config.yaml
dataset: "drawn small creatures on textured ground"
loss: "l1"
norm: "none"
kernel_size: 3
widths: [96]
eps: 1e-08
magnitude_pruning: 0.5
Rows from block 10 of a small image deblurring model, named by matrix and row number. Rows with one number belong to one channel. Each number is 128 + 24 x the weight over its row's rms, rounded and kept within 0 to 255. All counts start at 0. Numbers have three digits each.
Before each channel's rows are labels from the 100 images, of 14976, where the channel reaches its highest value: "top examples" is what is common among them; "peak on" is the class under the peak. Only what is clearly more common there than usual is listed. The data: drawn small creatures on textured ground.
# convs0: first 3x3 conv (model.blocks.10.convs.0.weight, 96x96x3x3, each kernel summed), inputs 0-95
# convs1: second 3x3 conv (model.blocks.10.convs.1.weight, 96x96x3x3, transposed, each kernel summed), outputs 0-95

top examples: jellyfish
peak on: limb or head
convs0.15:073128141072103130143132095196129128158139133133146087116127165139089125151086123122126120128111097128109140127077111136130114136131142113103137128102115101124128075142126110110137138128130115035089075097129122130153125091124128098105124116128132116114148124116110128117124128165120165111
convs1.15:141128099119131141107121130148119128189154145153131129133120112130103148139117127147109142128106146128148109128143134158080136135136202158129180107170142118131118131118137110130107130128121126070099236108120121139149130171126128121143117142128140125126146142128130097139116128154122184082

top examples: black; jellyfish; spider
peak on: limb or head
convs0.10:104131088091115125131134116207079128190129126164123063117118121193142122089160121124142144128117143128102095127143113130133139124122113135128126101131150155120128126133108076137123106128132132083112095093131111121095159086143128107124140128127127123103142111136102129137114128127137073083
convs1.10:122128108125124157124147165174105128117128129169101124155174141135084123084156146117124132127044127128167132127106173151082154112121093135144131168153154155121166104180108137109121147128124156137153140105172130102101153118172128107134124115128104118116116132118157115150151128133119158120

top examples: red; teal
peak on: body
convs0.31:116128134112145081084121104181164128121145091155116127132145148146091141128123122127121140128124145128096110128131137130100106095104148116081104128177120127122109110135112162123149090128130123108114171147101139115119049125117127110137180147128157123174086083156162101127123128166120096127
convs1.31:131128125125171175084151111121103128122113128092148093101115157147109112166141118117135113128125136128147154128178110137138131131107156133128174124106141118174125143110127138120085144128123175164110134093178144121133115166151128110105112143128166160175146155125095180146154127158176161108

top examples: small; black; jellyfish
peak on: limb or head
convs0.48:129128110098142140143146144167110128125130134130117117159131080142137125122127222122136114128127109129128114128122117196179107142080135132119134106151115128109125143160101102110120102128209134152107094156111132121125121146135128144130127118129122100115113106104167123138126128125159174193
convs1.48:135128131149135129122110086084133128086134144059140130192143137136097135098131103135118150128090132128122129126132112146124124126103101084110109114087108126125124112143124129128094137128129154135113089105125131129090104139102128104128119122128149147119157143142026151136121128115121099056

top examples: orange; teal; red
peak on: body
convs0.46:106123113158126156105130139131124128153105101117116129121095132189108092106135088172126071129097138128111145122145110128170146137077110192144108145176139094108124119127130116087141119128086136118103145132105095124162142112132128095121151161128126142123157112190134109115079127128130105123
convs1.46:111128130111105116183157143115112128138141120121119139116185150102132168113154136114134216128177146127177120128146106131185131111130106094138122120109137149131191127133087111110137138128135118117113137128141118105119075131125128120157122143128102115082128127187157159121150128131137153143

top examples: red
peak on: limb or head
convs0.32:108130150123128065167121101142126127101132152123119122125146114115119133111112151110094133127140099128088146127098165113109119107127139121141105130122128125095064086096110124099128147128127093088085142114103107111135151145139128118156159155127166117183066151121134106108138128105140052132
convs1.32:135128167152152187092110103126148128144187145117125158121113130120104154131108122155122117128094141128100147128157086145079129178121151136119167117132120112152101171123111129119112120128131138109131121081133139171107115137149128094118081187128123166136117184122123145124123128127188117132

top examples: dotted; orange; red
peak on: body
convs0.87:173128119123107108110128123178067128131114157103139086107103142105183157124131106132096073129145096127108138129176127115143122118126140142101137123118126110111085147152113114051127133128118139122097141151109125135138128122107128130173166150128124147119166127172083125122103129122121134077
convs1.87:128128133109121129119131145128139128101109106171122073112132147139058098118133099109101183127137129128185114127124132144104143142118066146117151120128126150139198101109078110127120136128115118091139176116152125130154171098135128135112149116128098106129085132151168132128147128121132091106

top examples: blue
peak on: body
convs0.5:128128118108188143108118074131106128146124106157129133162128130121148128131145137112089130127131126128148133129000123087113125126137087109121112134118124137102108125114133136115109136128129117075121125125106106146078117110129128133116105139128071113166171120122144142122133128151146123091
convs1.5:157128121148106131109142151135119128096122089150118183128175128126129120128119144149120118128156126128121149128138112107098139115140108141198136140142131126138154068186118113127077126128136142108216155187167136114133136139081128144127119132128105144147080116143116132130108128113153106122

top examples: spider; black; brown
peak on: limb or head
convs0.64:110128079095118129113103077180119128088125122092192117119170124149109120127122146119098119128150132127081101129106128140134133124123146153136126133107105123089077109121116090095086143128134084135141105112120127136137089101095128122070131112128089093116117136124104098126106127129179127107
convs1.64:139127118086115141161117128121111128155152136184101138134089119106110128145229120120156122128119131128119093126103169117102131102124103058143075091121145149132131155128146130121161148128121053133130104107139113094147121140117128154135139134128143133123135130123124147106120128172105141139

top examples: spider; black
peak on: limb or head
convs0.95:105131107148131121141138147131072128115154094098114094114092055163115127109134116086097120128117138124122121128119120138078113130166100149173123110068145121128146122116093151128107135129135167096110107121112161083078110101097128087105107104127129105132116140100108112134103129158132114104
convs1.95:140127124196113102115129144153143128194098146093136131169115143145124123115127103110118107128175174128124133127144148148128111063118113105124127129133143165124110114112118155164165109128127097139151121120106145147120146099126128114185198143128112157165125136118064121139115129125124137107

top examples: yellow; spider; jellyfish
peak on: limb or head
convs0.78:095128094135131141105128169088129128123096052156168155127098114147118113140069107110112120127109139129121114134117158104122114104122129092135136151158130118108171086180113148117099109128151095082072136109114111162165153111096128084120152095128146136137138116135107110119125128126131114140
convs1.78:175128130133129116164130148103080128085155119108132148121142131106145176101109123108142121128193145128141132127122103124030116166106095162126144111112050115139178128122145136134096140128117121126133105143124136128108100127128128128136143126128120139134137115165194145122119127126134126127

top examples: red
peak on: limb or head
convs0.11:169127139140133116118142155114148127146116123096132111114160131120123109125135116132135127128106147127159155128113119138098148144129126137113100124119143132122183109106138117134164153128164124114162066067158094132105119122077128145164115130128124134140136138150162131008122128090118114106
convs1.11:103125107130145155143136114104118128166155134160138120123063124124117153114155134111130173128178129127076085127138120103160107130123130127134142140127158101149113140129126122125129083128101114145105160177129191175141109172135128119058148133128133126129129155120126097081124128170131134096

top examples: jellyfish; spider; red
peak on: limb or head
convs0.4:118128125098141106123085127147100128118147117166145130137135098128118096157166145168111133128149139131140141129123117134100068078135109057116127114157111117110140104143141087127103132128120134137122124112158122201127148094080128114138129121128121149138126129129155120116063127112189080121
convs1.4:135127129125124211146182150091128128113097129101134131149166168165158111123121116112149138128144112128129131126114148129157192164130125195132116129109151171132127114115109140128100139128108086134133111138074136079122118119188128121164131127128130108132118138096109107139158128126125103149

top examples: red
peak on: limb or head
convs0.27:155128142138129124126109103114154128105129161107138122134095126130101096122167093126117105128095070128151123128144107122109104107112121129109112082139154116127113158109121115125116118128113088036056124152126128123085127152095129128133128131128155112131108139116099130045124129100116104139
convs1.27:104128105089132139181129143043156128132186172160136135125137133157155184141059109091134154128136112128115137128099132133125146148140113121169146145126113141172136127128153141084137137128116132127158128123135113134138144117121128127151097146128141150148142170157134132114127128161184146140

top examples: red; dotted
peak on: body
convs0.24:101128130116154174149114129122128128156103152126140095169123114155156100116124109092093122128111156129197120127102078099157131106111114104095128126114131095129106144125168168137113104128076119095115126109103124121139111154131128153124065123128120144107080121109135185118179128120106127120
convs1.24:172128103149143138115147102145175128106120113147109088109098114133101138113129097156119151128122134128195146128149187137143157135115161147103150129138124133143124064109146155113113154128128140095139150204137121114101175144106128155132153114128125097163101118157128109128093129110092132115

top examples: yellow
peak on: body
convs0.67:142123103147164143121104152150146127121122049132082127136139118146121068127118117142145133128137115127095097127069166130131121141120137134138115099133054086135173098105150145130146121128144106088140090114130129145091093124117128081090114132127082125113146125152151109115120128148140146123
convs1.67:116129117109109121141126183135135128137136204132111159142123121128090214118137123120122142128140154128138139127158098118141140091121076139168171126116141135112162129129174101139121128128123156138123089106190159124123135119120128117163122133128127114116150125193165139131149128140126125171

top examples: scaly; jellyfish
peak on: body
convs0.45:061128092125102132112128108123130128167117176132114072133119133158087133117100149123130130128103115128118120127110125142070115131134130106178125093109114118122119115105112133116143117127154107114087164085133109114128137079146128113108121127128134130121106125098089126104122127138154026116
convs1.45:167128118108095131136142134101138128094139128165117119148135131125088131095127139123107146128121127128141120128139122162109123130118135154143140132163134124124127147246107100137175129128106128086168135084108136104113123095169128118144111131128121132108150126129146149129123128139101035118

top examples: scaly
peak on: body
convs0.57:092128110113089146114144108127121128177134161141139085135135123133085129091106145148124144128157095128127148128100125148060116118117128075137139117138110095127106064125112083130105110128116114131059143143117090100127125104130128130122127113128104101123109128111086118116104128123108057150
convs1.57:155128106136115139112154143107130128157131154173129112151137135131089112093132158101117125128125121128155137128160133144080141155124185141167131120155145130130141218166119117133148128128117123108108217090124116134094134089171128130126123124128130170135116128138135142135127128100097087119

top examples: blue
peak on: body
convs0.44:092125153102109123112136116151167128114121103134127133130136152158144124129108126115124122128112127127072115129092126116220128138115141120128121116137117076132109127116134123130146121128056107152104074075158091102114145082129128089134112145129129117109063108115127106122131128129152099098
convs1.44:097127109124112128144159081138061128145125088101095100164143119131127137138134167086131152128139104128113130127154112117048131126130086164154113178112113128137106182153125150121105133128119140139114172102113116143108128101117128174117157128128135143148115110144100177157153128112121130148

top examples: small; jellyfish; black; creature: spider
peak on: limb or head
convs0.29:111128143132132105133129141125076128144134100129147110100109118131096114100122091132117114128094125128137120128105140118083128127125090169134147109158142120105118097109122107103133114128244138128121123123116117114134140118081128099144111145128093132126149117113139131121142128120207054129
convs1.29:177128115107135139144148222127083128121115123169150128137138109139117146096121142133137145128150128128117132127120122137228119132130112114134147170116158134154119127138110095134148124128132122150097141152192122147153153101147128119155134118128096136146082129159151120138098128135158110149

top examples: brown; striped
peak on: body
convs0.58:107128136128116122112126123130139127148136062112128111074126131130133127078120113122104140128129088128071124128034114119119119103109137097110128128111138117119096108191129111115130154128167123125122186144135125120159127126155128129104106122128111100123126137101209118123130127131138088116
convs1.58:163128122124123125166123117125150128121119066121137119130130109127137122219128115143152129128131131128094133128143150227105132147137121130122122127134131139133125130114129106138092124128107138214129102125132127132159144127123128143132134126128140109138142127140156161137134128134091038110